A small image classifier, trained from scratch: 7.62M parameters, 64-pixel images.
Rows from expert 21 of block 5, named by matrix and row number. Rows with one number belong to one neuron. Each number is 128 + 24 x the weight over its row's rms, rounded and kept within 0 to 255. All counts start at 0.
# up: expert up (model.blocks.5.mlp.up, 32x128x128), inputs 0-127
# down: expert down (model.blocks.5.mlp.down, 32x128x128, transposed), outputs 0-127
up.49 [128 128 125 129 112 212 158 133 124 128 103 131 159  61  88 128 127 126 131 130 127 123 131 128 128 100 124 178 140 126 160 107 182 129 124 128 131 199 129 127 144 145 127 131 128 129 127 129 128 128 208 135 164  88 109 128 128 126 128 128 128 129 136 177 134 128 126 131 128 126 159 136 128 130 128 175 126 103 132  93 126 128 128 121 158 149 136 127 134 134 157 128 129 128 127 127  93 128  82  90  98 128 128 130 166 125  96 127 126 105 128  67 151 114 127 140 128  61 129 128 129 204 122 128 136 153 107 127]
down.49 [123 129 132 128 131 120 128 130 113 128 128 128 128 155 129 128 124 126 126 128 130 123 129 128 128 129 128 128 128 132 130 150 109 165 129 141 128 135 101  98 128 133 128 129  79 121 128 128 127  68  89 128 129 129 128 111 143 128 122 128 127 140 126 127 128 123 127 127 124 120 129 129 129 123 128 126 127 148 124 134 128 144 124 255  71 128 116 119 127 128 129 127 127 128 144 124 127 127 135 127 132 129 129 143 126 128 129 128 128 114 128 123 130 127 111 123 122 123 124 127 128 123 134 129 128 154 127 125]
up.50 [109 128 132 127 121 169 173 129 127 129  94 136 147  74  62 128 128 128 128 122 127 113 129 128 128 128 128 174 136 127 148  84 194 124 123 129 127 129  97 128 128 138 127 132 128 129 128 127 131 129 161 128 193 101 109 128 128 128 128 153 131 136 129 161 135 127 128 151 129 129 147 181 128 130 113 208 128 110 128 127 102 128 127 128 129 128 166 128 128 128 175  99 129 128  94 129 118 126  90 128  94 131 162 128 146 128 100 119 127  96 129  85 163  65 124 152 128  99 128  98 128 205 105 125 154 167  94 118]
down.50 [128 129 155 123 128 122 129 128 128 128 125 127 133 130 128 127 124 126 128 129 131 126 128 128 127 128 130 129 130 127 128 163 128 130 127 132 122 138 133 117 128 135 128 132 125 120 129 128 125  13 127 128 128 131 128 129 130 128 128 128 124 129 129 127 129 123 128 130 126 121 132 126 131 128 128 124 125 130 126 128 127 128 125 255 118 126 124 130 127 129 131 128 129 128 122 127 119 128 128 124 127 131 132 136 104 128 129 130 131 125 129 127 128 124  61 129 132 126 104 119 123 129 134 129 128 128 128 128]
up.51 [128 128 146 125 154 128 128 127 126 132 129 123 241 127 129 127 128 132 128 129 107 173 102 217 130 114 128 129 131 123 128 157 128 135  45 130 126 128 132 129 128 129 130 181 135 128 127 129 127 131 127 148 127 132 128 128 127 128 129 127 133 117 133 128 128 128 132 127 128 132 129 131 128 131  55 128 131 128 128 120 127 130 107 127 128 110 128 125 128  75 127 128 127 130 123 134  10 229 128 128 130  77 126 128 128 128 155 129 128 127 128 129 127 129 152 128 128 124 127 130 128 128 129 114 128 128 119 130]
down.51 [128 128 128 130  70 125 127 128 129 127 126 129 127 129 128 105 128 128 139 125 127 136 128 255 127 128 128 128 128 125 124  96 132 127 192 127 128 128  85 127  82 130 127 112 135 128 128 128 128 128 130 127 126 128 136 128 128 127 127  71 125 128 174 219 132 128 133 127 131 129 152 128 128 129 128 126 108 128 161 128 129 129 129   2 136 127 130 129 120 127 129 131 128 129 128 129 178 127 128 123 130 128 128 128 129 127 127 128 133 132 128 129 128 175 117 129 131 128 136 129 127 129 128 193 126 102 104 128]
up.52 [128 128 126 128 124 130 127 133 127 127  98 135 128  61  58 128 131 124 133 127 130 117 128 129 128 128 129 187 133 124 145  35 220 129 123 132 128 128 127 131 128 138 128 135 128 129 123 128 148 137 164 128 175 116 127 128 128 126 128 129 139 132 134 128 148 128 129 170 129 129 129 161 128 128 122 197 128  30 129 110 127 128 123 128 133 129 159 128 128 139 137 128 129 128 126 128 100 128  63 126 102 128 129 139 141 128  99 128 128 118 128 112 152 102 120 134 128  66 132 124 128 187 114 128 127 167 102 118]
down.52 [128 130 135 128 128 123 128 128 128 128 113 128 129 128 128 127 125 127 128 128 130 128 128 128 128 129 129 129 128 130 129 128 128 129 127 128 128 132 129 128 127 129 128 131  67 128 128 128 128  99 100 128  98 127 128 129 129 128 128 128 126 127 129 126 157 126 127 129 125 125 130 128 129 128 128  36 128 127 126 129 128 128 128 255  94 127 127 129 127 129 128 128 127 128 126 125 128 128 149 128 129 129 130 129 113 128 129 130 128 125 128 126 129 124 127 128 130 127 127 127 129 128 132 128 128 134 128 127]
up.53 [128 128 128 128 121 160 149 130 127 133 121 205 130  39 124 128 132 101 128 130 119 128 129 128 135  98 128 173 132 137 162  88 186 128 124 128 128 131 130 128 129 160 116 130 127 129 126 170 128 137 138 130 157  41 126 128 128 127 128 129 129 128 136 221 159 130 129 128 127 128 150 160 128 128 127 205 126  98 129 125 128 129 145 120 129 128 140 126 129 140 153 124 131 128 132 128 105 129 126 127 123 128 128 129 184 129 127 128 128 116 128 100 162  83 119 131 128  95 130 128 128 207 126 128 159 154 110 126]
down.53 [128 130 132 127 129 103 127 129 128 128 128 127 128 128 130 128 128 127 128 130 130 128 128 128 129 130 128 128 127 133 130 138 123 155 127 130 128 128 127 128 127 130 127 131 122 129 128 128 128  86  95 127 131 126 129 130 135 128 124 128 129 127 131 127 128 126 128 127 124 125 128 130 131 124 128 123 130 127 125 130 128 138 126 255  48 127 124 127 129 129 128 125 129 135 166 127 128 128 128 129 127 128 131 130  87 126 128 110 128 114 128 126 127 123 124 128 121 128 129 128 128  99 132 128 118 155 127 129]
up.54 [128 128 144 128 207 128 255 128 128 128 128 127 127 127 129 128 127 126 128 129 128 128 129 126 129 128 117 128 127 128 128 129 127 128 127 129 135 129 131 117 129 128 128 128 128 129 131 129 128 128 127 129 127 128 128 128 131 128 128 128 128 127 128 130 115 133 125 128 128 129 128 128 128 133 128 127 130 128 128 129 146 127 136 129 128 126 128 129 128 110 127 129 128 126 128 128   0 130 128 130 129 129 127 128 128 128 130 128 128 129 128 128 127 128 128 128 128 130 128 129 128 127 128 128 128 127 128 128]
down.54 [123 129 129 129 124 124 128 128 129 134 117 125 128 122 128  92 121 126 131 132 128 118 144 128 127 132 128 135 126 130 129 128 128 128 127 124 129 130 129 130 120 127 118 130 126 128 131 128 129 126 130 128 144 119 134 129 129 135 111 135 221 105 136 124 133 128 130 123 124 127 255 125 128 126 129 122 129 124 127 133 225 131 131 115 126 126 127 128   0 123 127 125 126 128 117 127 117 139 129 128 128 133 161 132 126 125 129 105 129 129 128 128 126 131 128 129 136 164 128 130 129 128 140 127 128 128 128 126]
up.55 [128 128 109 128 128 127 128 128 128 130 126  70 128 128 128 128  28 167 126 128 128 130 127 132 117 128 130 128 127 129 129 128 127 128 129 168 129 128 127 133  59 132 131 125 128 128 128 129 128 130 128 129 129  88 129 128 144 149 128 129 128 128 128 128 128 135 141 121 128 142 128 171 128 108 128 128 132 128 128 129 129 128 128  99 105 124 237 128 125 129 128 102 126 128  45 128 131 157 128 100 128 128 128 127 128 125 136 128 243 129 128 130 133 128 118 128 128 128 127 128  28 161 128 128 127 127 128 130]
down.55 [129 126  33 128 129 128 128 126 128 128 129 170  81 118 128 173 255 129 121 128 129 128 127 128 128 100 128 133 126 144 129 122 126 129 128 129 126 120 126 156 208 129 127 128 128 128 121 128 118 131 128 124 137 113 128 128 122 128 128 184 133 128 122  84 129 128 127 125 127 128 107 111 128  84 128 127 134 129 128 103 121 128 128  94 127 128 128 125 131 119 127 146 127 128 129 122 128 204  71 129 129 128 124 131 128 128 129 127  82 129 128 129  94 131 180 128 123 128 152 131 130 128 135 128 128 114 127 124]
up.56 [109 128 141 128 128 142 156 128 127 144  89 178 165  82  89 128 128 128 128 127 128 124 109 128 128 128 126 165 153 154 168 110 161 128 127 128 117 134 114 128 128 162 128 130 128 143 117 127 155 145 158 145 202 128 124 128 128 127 128 166 171 128 152 140 186 125 150 176 128 128 162 182 128 128  73 175 128 109 127 118 128 128 109 128 128 128 129 128 128 128 175 126 128 115 127 129 119 128  94 119  90 128 142 153 152 131 122 126 128  97 128  90 163 111 127 166 128  77 128  96 128 174  75 128 128 186  72 120]
down.56 [129 131 130 100 130 122 127 129 128 139 126 125 131 127 129 127 122 126 128 181 129 127 127 128 127 128  94 128 128 133 130 137 127 129 126 127 122 139 132 129 127 128 129 133 128 130 127 127 128 126  97 129 129 127 127 130 129 128 128 128 125 126 130 127 130 128 124 129 127 118 130 127 131 131 124 125 127 125 123  82 128 128 126 255 120 128 128 128 127 130 129 148 127 128 126 112 127 167 128 129 127 128 128 129 124 128 130 133 127 126 128 121 130 120 127 128 140 127 122 127 129 129 132 126 130 130 128 129]
up.57 [113 128 129 128 126 166 158 181 128 139  94 130 158  80  75 128 128 128 128 111 129 111 128 128 128 127 121 185 149 126 174 116 159 128 127 129 111 178  96 128 129 148 128 134 128 137 125 127 128 128 183 134 176  99 125 128 126 127 128 180 138 128 130 167 144 129 128 184 128 127 143 155 128 128  77 178 128 112 128 122 125 142 126 127 150 128 159 128 130 131 158 115 129 118 119 129 115 128  63 128  95 131 128 128 177 129 125 128 128  96 128  87 156  79 125 175 128  68 130 126 128 171 108 128 131 151  68 118]
down.57 [128 129 131 128 129 126 129 128 127 128 127 128 128 128 128 128 124 127 127 128 130 128 129 128 128 128 129 128 128 130 129 128 128 129 128 128 128 133 110 125 128 129 129 129  84 126 128 128 127 107 120 129 128 129 127 125 130 128 128 129 126 131 128 127 128 126 128 129 126 128 129 127 130 126 127 126 128 127 125 129 128 128 125 255 126 128 127 128 128 129 128 127 128 128 127 125 128 128 136 128 130 129 129 129 125 129 129 132 128 126 128 124 134 125 124 122 129 127 128 127 128 128 131 127 129 156 128 128]
up.59 [119 129 118 204 121 124 129 126 138 124 128 124 119  96 104 128  99 127 110 130 125 139 130 119 123  25 128 189 125 120 127 104 125 125 135 128 106 132 129 122 129 156 130 124 127 128 130 139 123 126 124 129 124 128 134 133 219 130 127 173 126 115 125 193 125 132 128 121 129 137 120 134 128 128 128 125 123  79 128 146 127 103 129 129 126 121 128 134  12 128 127  76 128 116 130 127 146 109 134 132 130 127 126 123 127 127 140 108 129 129 129  72 126 126 142 126 127 135 121 131 128 214 132 128 127 120 100 131]
down.59 [128 128 129 129 128 127 128 128 129 127 128 127 128 127 127 253 128 138 128 124 128 128 126 127 126 128 130 128 128 129 128 127 128 127 124 128 128 128 128 129 127 129 126 128  39 128 122 128 129 128  71 128  87 128 128 128 125 131 127 148 130 130 128 126 151 128 128 126 124 116 128 128 127 128 128  86 130 129 126 130 130 127 129 255  62 127 128 123 128 123 120 129 128 125 128 126 128 133 146 128 128 126 129 128  93 128 130 128 128 128 128 128 128 110 128 126 128 128 129 129 129 128 130 124  93 210 131 127]
up.60 [128 128 120 142 120 164 120 139 122 130 123 126 146  51  67 128 125 126 130 139 129 125 128 128 128 128 130 209 147 125 142 106 204 128 128 134 133 186 135 144 189 133 123 146 128 127 126 132 123 132 195 153 128 121 127 130 122 128 130 128 126 137 145 161 130 129 127 128 125 130 130 153 128 131 129 179 130 128 142  84 122 128 129 124 161 129 177 128 131 149 128 129 127 110 128 124  49 127  92  84  63 123 124 128 141 117 102 138 128  89 126  98 161 128 129 128 130  88 129 128 128 190 128 129 122 128 122 124]
down.60 [110 129 157 122 134 127 128 129 127 131 128 128 128 128 128 120 126 127 125 126 129  89 128 127 128 131 128 129 128 130 128 155 125 135 132 138 126 132 128  94 127 128 128 128  44 115 128 128 128  75  84 128 129 130 128 106 129 128 117 128 128 146 128 128 128 123 128 106 126 115 129 128 129 122 128 124 128 127 126 132 128 138 125 255  68 134 116 128 127 128 128 127 127 127 219 121 127 128 205 125 140 128 132 133 127 123 131 128 128 120 127 126 200 121 125 121 129 128 110 122 128 115 131 128 129 149 128 126]
up.62 [133 128 129 126 129 119 128 217 134 124 128 122 126 141  42 128 129 128 128 127 122 136 117 114 130 150 128 125 127 103 127  67 123 117 136 146 160 130 145 124 130 126 114 130 131 127 132 141 132 128 242 128 127 130 143 128 144 130 127 127 129 131 125 126 109 140 126 121 125 174 119 131 128 125 129 125 128 135 128 130 156 123 138 144 251 123 119 135 121 113 126 129 117 117 152 129 132   3 135 128 128 126 128 127 127 123 144 129 124 130 130 118 127 136 133 120 127 131 127 134 127 124 128 128 129 127 149 128]
down.62 [128 128 128 128 129 127 128 129 132 127 132 125 128 128 139 255 129 129 129 131 128 127 128 128 129 128 121 125 127 137 128 128 127 130 126 128 128 128 126 135 127 128 127 223 129 136 127 127 128 147 128 127 130 127 127 130 128 130 133 182 133 127 125 128 127 128 126 127 127 128 127 128 129 126 127 128 130 127 127 127 165 114 127 255 128 128 127 126 129 130 128 103 130 128 128 128 128 128 126 133 123 127 128 129 128 128 127 126 128 129 128 128 127 126 129 126 128 130 131 128 127 130 138 122 128 255 134 130]
up.63 [128 128 118 107  50 188 125 100 102 140 129 144 128  85 133 113 182 127 173 187  74 125 145 136 129  53 127 163 128  99 148 131 155 137 122 157 163 126 150 136 126 134 128 121 136 110 121 132 137 200 127 128 127  67  70 128 129 143 128 122 133 107 128 136 128 179 128 113 114 141 144 127 128 127 124 134 132 129 113 122  78 129 128  91 116 127 125 102 163 124 170 144 135 130 129 126 101 131 129 148 133 123 127 128 128 213 133 132 119 129 125 168 131 131 110 131 128 119 126 129 128 127 126 125 128 127 129 130]
down.63 [196 115 126 128 124 133 129 122 132 132 126 170  89 128 132 128 128 145 116 108  63 132 136 129 136 128 128  60 127 127  29 127 159 122 128 120 138 129 109 128 125 130 131 144 128 124  94  91 122 141 140 129 107 129 124 124 128 128 128 153 206 146 127 102 145 128 128 130 129 125 130 121 103  71 127 127 128 115 204 102 130  87 128 127 137 129 141 120 123 129 123 211 112 110 104 127 131 136 122 134 152 124 128 131 128 127 130 141 129 148 123 201 134 128 126 118 133 140 165 129 128 131 172 128 128 142 170 127]
up.64 [125 128 131 127 129 110 128 125 128 127 129 131 128 138 125 128 128 128 129 125 134 137 121 149 126 129 128 125 128 128 125 126 127 124 118 132 255 121 125 110 129 127 128 129 132 128 124 130 131 128 128 125 124 137 132 129 130 147 128 123 140 131 112 116 122 137 130 128 132 131 125 129 128 126 131 126 117 128 128 129 136 130 131 131 123 128 130 129 130 159 127 127 128 128 179 132 140 131 128 124 129 140 128 128 119 127 130 128 129 127 129 128 128 128 141 127 128 128 129 124  13 129 127 136 132 128 128 128]
down.64 [130 128 127 128 128 128 128 128 128 129 129 128 128 127 128 255 129 127 128 128 129 129 129 128 128 128 128 128 129 128 127 128 128 128 128 128 129 128 127 127 128 128 128 128 128 128 128 128 128 125 127 127 128 129 128 128 128 128 210 129 134 127 128  78 125 128 128 128 128 128 126 127 128 126 127 129 129 128 129 127 128 128 127 136 128 129 128 128 128 129 128 128 129 128 128 128 127 128 128 128 127 128 129 128 128 128 127 129 128 128 128 128 128 129 129 128 127 128 128 128 128 128 129 128 128 135 128 128]
up.65 [109 128 128 128  88 129 130 128 127 130 128 129 136  93  75 125 128 126 126 125 127 128 146 128 128 130 160 171 149 124 175 130 139 127 128 144 127 146 124 128 128 183 128 129 128 138 132 128 118 128 190 134 129 128 128 128 122 128 127 242 130 144 128 128 126 127 128 128 128 128 131 146 128 128 106 129  79  86 129 128 127 128 100 130 147  97 175 128 135 128 141 106 149  75 129 129  34 130  94 125  81 121 156 128 128 127 128 124 127  97 128 130 140 100 155 128 129 108 130 127 128 213 119  97 140 140  76 125]
down.65 [128 128 170  58 128 128 124 128 128 128 128 132 129 128 198 125 173 129 110 117 129 129 128 129 128 128 134 114 129 128 129 139 128 144 128 128 123 128 112 128 128 127 128 120 127 126 130 139 125  87 127 139 123 128  96 120 129 118 128  46 127 131 128 130 129 128 128 171 127 127 155 128 125 128 127 136 102 127 128 125 132 116 128 255 128 128 128 130  91 142 128 156 126 126 128 117 128 128 129 128 132 117 128 127  76 128 128 129 128 128 128 127 232 134  47 125 133 128 120 103 129 170 126 127 182 128 131 129]
up.69 [121 128 128 129 105 105 128  93  94 127 129 129 129  83 128 152 146 125 129 130 127 129 177  98 130 128 134 125 128  66 163 149  81 150 153 126  93 145 151 105  92 142 163 129 124 130 164 130 130  89 127 131 127 105 136 129 127 128 108 196 208  83 128 127 163 132 118 125 115 102 127 180 128 125 129 128 124 128 123 131 167 127 146 134 108 112 127 128 129  97 128 131 151  58 130 128 126 138 134 199 132 127 130 133 127 152 130 146 144 129 128 107 150 128 229 128 128 118 128 127 111 127 122  96 116 127 128 132]
down.69 [117 132 129 112 121 125 185 140 130 175  61 130 132 104 130 124  99 114 135 108 126 192 196 109 123 128  87 127 119 129 124 123 128 126 123  90 127 128 125 120 116 133 131 150 128 101 125 124 136 108 128 146 124 138 131 121 117 133 125 126 147 117 133 124 136  72 120 115  76 128 177 124 129  64 153  24 125 144 157 197 132 129 129 123 105  89 134 132 118 133 126 125  55 132 135 120 127 161 150 132 137 147 130 143 129 116 144 192 114 128 126 132 127 134 128 121 132 131 133 132 140 134 147 128 130 130 146 129]
up.70 [125 128 130 129 104 166 171 129 126 128  95 136 157  88  98 128 128 128 128 127 129 120 128 136 133 114 125 189 135 127 153  77 178 128 119 131 128 164 128 126 128 155 128 129 128 128 127 128 146 147 140 131 184  88 120 128 127 123 128 160 131 129 133 188 175 128 139 134 128 128 149 148 128 128 128 201 128  70 130 127 105 128 128 123 130 129 144 128 129 130 148 122 128 128 121 128  94 112  94 105 110 128 127 128 180 128 101 126 128  96 129  70 169  71 115 139 128  59 128 109 117 195 108 128 144 151  75 128]
down.70 [129 131 132 106 129 103 126 132 125 128 128 132 129 129 129 129 127 126 127 137 136 128 129 130 128 137 128 128 128 129 129 176 128 139 128 130 129 136 128 108 129 129 128 133 128 125 130 128 124  22 115 128 130 127 127 129 147 127 130 127 125 133 129 127 128 126 127 129 123 129 129 127 132 128 128 128 125 127 125 129 128 131 125 255  55 128 123 129 128 130 129 127 129 128 130 122 117 125 128 128 128 129 130 151 121  98 128 128 128 117 128 118 129 124 113 129 129 125 128 126 123 124 138 129 129 157 128 129]
up.71 [128 128 124 128  91 134 130 130 126 128 101 130 128  84 101 127 109 136 130 120 127 122 129 127 127 121 134 169 128 122 165  51 161 132 120 128 128 129 127 123 123 135 129 129 127 138 125 127 128 139 128 127 222  96 110 127 130 125 129 128 145 114 126 142 128 114 128 130 130 130 142 128 128 129 126 216 127  89 130 126 128 128 134 126 128 128 141 127 128 139 129 127 130 128  46 129 127 131  95 124 128 128 152 128 143 133 132 128 128 124 132 116 150  80 109 130 129  89 130  84  95 220 110 120 135 152  23 124]
down.71 [128 129 134 130 128 126 129 128 128 128  88 125 129 127 129 120 114 127 128 134 129 128 137 131 127 129 129 128 128 133 130 165 121 132 128 128 126 147 129 127 128 134 126 129 126 129 130 126 127  58 121 128 111 126 127 130 160 129 124 136 129 128 129 125 129 127 127 122 126 126 130 127 132 129 128 124 129 127 121 131 123 131 126 255  88 127 125 128 128 126 131 110 123 128 118 128 128 127 148 128 127 132 133 139  94 128 130 131 128 118 129 125 123 124 128 128 134 126 128 127 127  96 136 125 128 167 101 122]
up.72 [128 128 129 221 128 128 128 128 128 127 128 129 128 131 128 128 126 130 129 128 131 127 128 128 128 128 133 128 128 128 128 128 128 129 128 127 129 128  54 126 255 129 128 128 128 126 128 127 129 128 128 128 128 128 128 128 128 128 128 128 128 128 123 128 128 128 127 128 128 128 128 128 128 128 128 128 128 128 128 129 128 128 131 129 128 128 128 128 130 137 128 129 127 129 128 128 129 126 128 128 128 127 128 128 128 128 128 128 128 128 128 128 128 129 130 128 128 128 128 128 129 128 128 128 126 128 128 128]
down.72 [128 128 128 128 128 130 128 127 128 128 127 128 126 128 255 128 128 130 127 128 129 127 129 128 128 128 128 128 126 128 128 126  53 128 129 128 129 128 128 128 128 112 128 128 128 129 128 128 125 127 128 128 128 127 128 128 128 128 128 129 127 130 128 128 128 129 128 129 128 128 129 130 128 128 128 128 129 128 128 128 128 127 128 178 128 127 123 128 128 118 128 128 127 128 127 128 128 127 129 128 128 128 128 128 128 130 128 133 129 128 128 128 127 128 128 128 128 128 128 128 128 128 128 128 130 128 127 130]
up.73 [128 128 125 124 128 167 141 140 123 128  79 128 128 129 113 128  54 130 140 127 128 121 129 137 128 122 127 133 129  92 131  97 127 137 128 133 119 178 128 135 126 135 126 129 130 141 126 134 123 129 150 126 214 118  66 128 129 121 128 128 136 116 142 143 137 127 127 129 114 131 151 131 128 131 128 179 149  40 127 127 128 151 137 124 139 165 129 128 127 125 131 122 130 129 128 129 106   0  95 128 129 126 130 146 168 131 127 127 165 128 127 117 162  95 128 128 128 114 127 132  91 160 105 128 141 184 102 128]
down.73 [127 129 129 128 128 121 128 129 128 128 101 128 128 127 128 143 127 129 128 128 129 107 129 128 125 128 128 129 127 131 129 127 128 127 128 128 128 128 130 128 128 129 128 128  61 129 128 128 128 127 128 129  83 127 127 129 149 150 127 175 131 197 129 126 164 127 128 127 124 124 129 128 128 121 128 124 128 127 126 128 128 128 128 255 128 127 126  71 128  96 124 106 128 128 126 127 128 128 128 129 129 129 131 131 125 128 129 133 128 128 128 127 125 127 128 128 128 127 128 129 124 128 215 123 128 198 128 128]
up.75 [126 128 161 136 119 173 181 132 128 129  77 128 180  99  80 128 127 128 131 128 106 117 128 129 136 127 103 172 153 128 173 128 146 129 125 152 131 169 128 128 146 127 128 137 128 130 126 128 143 129 163 177 217  97 125 128 129 136 128 152 123 132 151 177 148 128 129 152 127 124 135 165 128 129 128 174 128 122 128  98 108 126 127 125 129 129 133 128 128 127 204 127 127 111 125 128  81 128  90 114 109 128 126 130 177 127  81 126 128 128 131 105 129 111 126 139 128 128 128 128 128 170 119 134 210 163  86 112]
down.75 [129 129 128  62 129 102 128 131 100 127 138 127 172 224 131 135 127 123 127 129 129 129 128 109 127 129 105 125 128 132 145 128 128 129 128 129 128 141 122 108 153 143 138 162 116 120 128 128 126  54  94 128 133 128  76 126 129 217 130 124 121 136 124 118 125 125 111 128 123 130 129 128 132 126 128 127 121 133 126 141 127 137 118 255  63 127 123 128 128 129 128 128 128 128 128 122 128 128 128 128 128 129 128 177 128 129 146 138 128 122 129 121 135 125 110 114 127 123 119  86 127 129 137 128 128 127 128 123]
up.76 [129 129 122 131 128 112 128 128 144 127 128 125 108 127 129 128 128 130 127 158 133 135 128 103 128 140 133 128 126 130 128   0 128 128 127 128 215 129 136 123 128 128 112 143 128 115 132 234 124 135 128  94 128 115 128 129 130 129 135 109 166 126 126 129 128 129  41 125 128 145 124 128 128 111 128 127 132 128 131 129 145 126 201 128 133 126 128 129 157 159 126 128 130 128 151 128 124  78 134 155 130 129 128 126 127 126 129 128 118 128 131 128 127 130 136 120 127 128 126 128 128 126 129 127 127 126 128 126]
down.76 [129 125 124  64 128 128 130 128 133 133 165  83 187 128 129 155 130 107 115 123 127 130 116  49 129 124 128 123 128 128 129 127 127 136 126 129 128 122 105 128 128 127 128 137 131 129 128 109 132 130 127 128 127 130 128 117 112 127 134 127 136 123 100 128 103 130  99 127 128 128 115 131 128 127 127 162 128 132 132 127 141 111 127  98 130 128 129 127 125 146 127 129 133 126  40 129 130 128 129 255 104 128 125 131 128 128 127 133 129 133 128 128 129 131 128 111 126 178 129 127 128 165 124 127 151 144 141 180]
up.79 [131 128 128 128 129 141 139 129 128 133 107 153 127 131 130 129 126 107  80 129 131 129 137 127 119 116 127 129 129 128 128 128 130 127 132 196  51 128 132 130 137 234 128 115 128 129 130 141 128 128 195 130 162 104 128 128 128 111 130 126 128 123 126 242 213 130 127 121 125 122 126 142 127 124 127 126 128 128 128 128 139 130 129 124 161 126 128 136 126 131 132 104 155  82 218 125  83 128 131 128 130 129 127 127 160 128 129 136 131 102 126  89 128 128 149 126 129  88 127 132 127 130 133 128 130 124 132 132]
down.79 [128 128 129 129 128 128 128  80 159 128 128 147 128 125 128 124 135 132 128 124 128 127 128 128 127 128 128 128 128 128 120 125 129 127 127 128 127 128 128 131 126 129 126 128 111 128 127 118 128 128 128 131  84 128 128 128 146 128 125 169 133 145 130 103 129 127 128 128 127 124 128 128 128 107 128 101 195 128 128 128 129 128 129 255 129 128 128 127 128 128  88 128 128 128 125 127 128 130 128 128 128 128 131 127 127 127 129 129 128 130 127 130 129  66 127 127 128 127 131 129 129 128 200 126 128 255 147 127]
up.82 [129 128 131 129  88 161 164 128 125 128  95 130 145  72  81 128 126 128 128 128 128 124 128 128 132 125 127 203 129 128 173  91 200 128 122 133 129 174 128 128 128 136 127 133 128 127 127 128 128 130 166 129 191  97 123 128 131 127 128 153 129 129 131 202 139 129 129 129 130 127 131 159 128 129 122 213 127 109 128 126 116 128 130 122 129 128 144 128 128 128 168 106 127 109 124 128  80 124  97 112 106 128 133 128 172 128 102 120 125 109 128 116 194  81 123 128 128  91 128 120 129 188 121 128 135 165  84 127]
down.82 [128 130 175  48 134 105 122 132 125 123 127 128 131 134 129 126 127 120 121 139 139 123 129 131 129 143 131 125 129 128 132 181 129 139 132 140 131 142 133  77 138 128 128 128 126 108 135 144 115  20 116 128 130 131 126 127 135 127 128 119 115 148 127 127 127 122 128 129 117 131 132 125 134 128 129 127 117 135 112 134 126 131 121 255  80 127 112 129 125 128 132 130 128 130 125 122 101 121 128 116 128 129 128 171  76 130 127 128 135 107 129 107 130 127  96 130 130 119 102 110  96 128 147 131 129 154 122 126]
up.83 [126 128 133 126 118 148 163 131 120 131  89 130 142  52  61 128 128 128 128 115 124 113 129 131 129 123 128 185 129 128 157  80 197 123 120 131 128 154  96 128 128 135 128 131 128 129 126 131 128 129 162 129 163 123 124 128 128 121 128 172 129 131 130 194 134 127 129 144 129 129 138 210 128 130 112 208 128 116 128 127 113 132 131 124 135 126 160 128 128 128 136 113 128 128 109 130 118 126  84 127  93 128 129 130 145 127 127 117 128 115 128  98 188  84 108 133 128  81 129 111 126 204 122 124 143 149  82 120]
down.83 [128 129 177  86 129 126 129 128 128 127 126 128 132 134 128 119 122 126 127 134 131 128 128 129 128 131 130 128 133 120 128 161 128 132 132 141 131 137 128  73 127 128 128 128 119 103 132 129 124   4 128 128 128 131 128 128 131 127 128 128 125 130 128 128 128 123 128 129 128 129 131 124 132 128 128 124 126 133 123 127 127 128 117 255 114 129 122 130 126 129 132 129 128 129 123 127 109 126 128 125 127 130 131 146  67 128 128 132 132 121 128 129 129 123  83 128 132 124 102 120 115 126 141 130 129 145 126 126]
up.84 [126 129 120 132  78 129 128 129 128 147 124 164 122 128  99 128 136 125 133 136 128 125 155 122 129 129 149 189 141 102 163  68 128 128 131 130  80 132 128 130 132 188 128 129 126 129 127 130 129 162 156 118 145 128 132 129 169 129 132 129 129 133 132 152 134 124 125 129 130 140 157 129 126 128 127 141 128   0 134 123 125 125 124 128 128 128 155 105 127 149 144 126 127 126 128  86 112 127 123 131 110 134 128 128 129 134 122 104 128  38 127 118 155 126 129 130 127 103 130 125 131 237 129 123 128 129 106 107]
down.84 [127 128 128 129 128 124 128 128 128 129 128 128 128 127 129 134 126 135 128 127 129 128 126 128 135 129 128 128 120 131 126 128 128 239 129 127 128 128 128 129 127 129 128 129  91 128 127 127 128 128  46 131 127 128 144 121 177 129 127 129 138 138 128 126 129 128 128 125 126 126 128 128 128 127 128  82 129 126 126 129 129 135 128 255  94 128 125 124 127 128  92 104 128 128 138 127 129 127 174 128 131 128 140 129 126 128 129 124 128 123 128 126 128  87 128 125 109 128 128 128 128 114 130 127 121 177 129 127]
up.85 [ 28 128 126 128 144 129 143 129 125 130   0 120 124 128 128 128 125  23 128 162 132 127 122 128 128 129 130 127 100 128 108 128 128 107 130 153 127 141 127 128 130 119 128 128 128 128 118 129 128 123 126 140 128 131 130 128 127 111 128 134 108 120 126 128 153 145 126 129 128 133 218 128 128 136 128 128 129 126 131 178 118 214  36 131 131 125 126 140 128 128 123 130 125 124 125 127 135 127 128 128 128 126 128 128 149 126 128 132 128 127 128 135 128 128 123 128 128 129 128 131 128 128 127 129 128 128 131 126]
down.85 [245 128 120 128 128  45 128 129 126 128 192 128 132  42 128 128 128 128 125 155 130 128 128 128 154 136 127 128 127 129 128 122  50 128 126 128 125 134 131 140 135 131 128 131 128 128 128 128 128 134 128 129 128 101 128 136 129 125 128 129 123 128 126  83 127 142 119 129 128 128  55 128 129 129 128 128 201 127 127 129 128 129  18 114 128 128 139 128 142 128 128 128 125 124 126 168 126 128  91 129 130 128 128 131 143 180 128 162 128 125 128 128 124 123 128 130 133 127 136 123 126 128 142 129 128 125 129 128]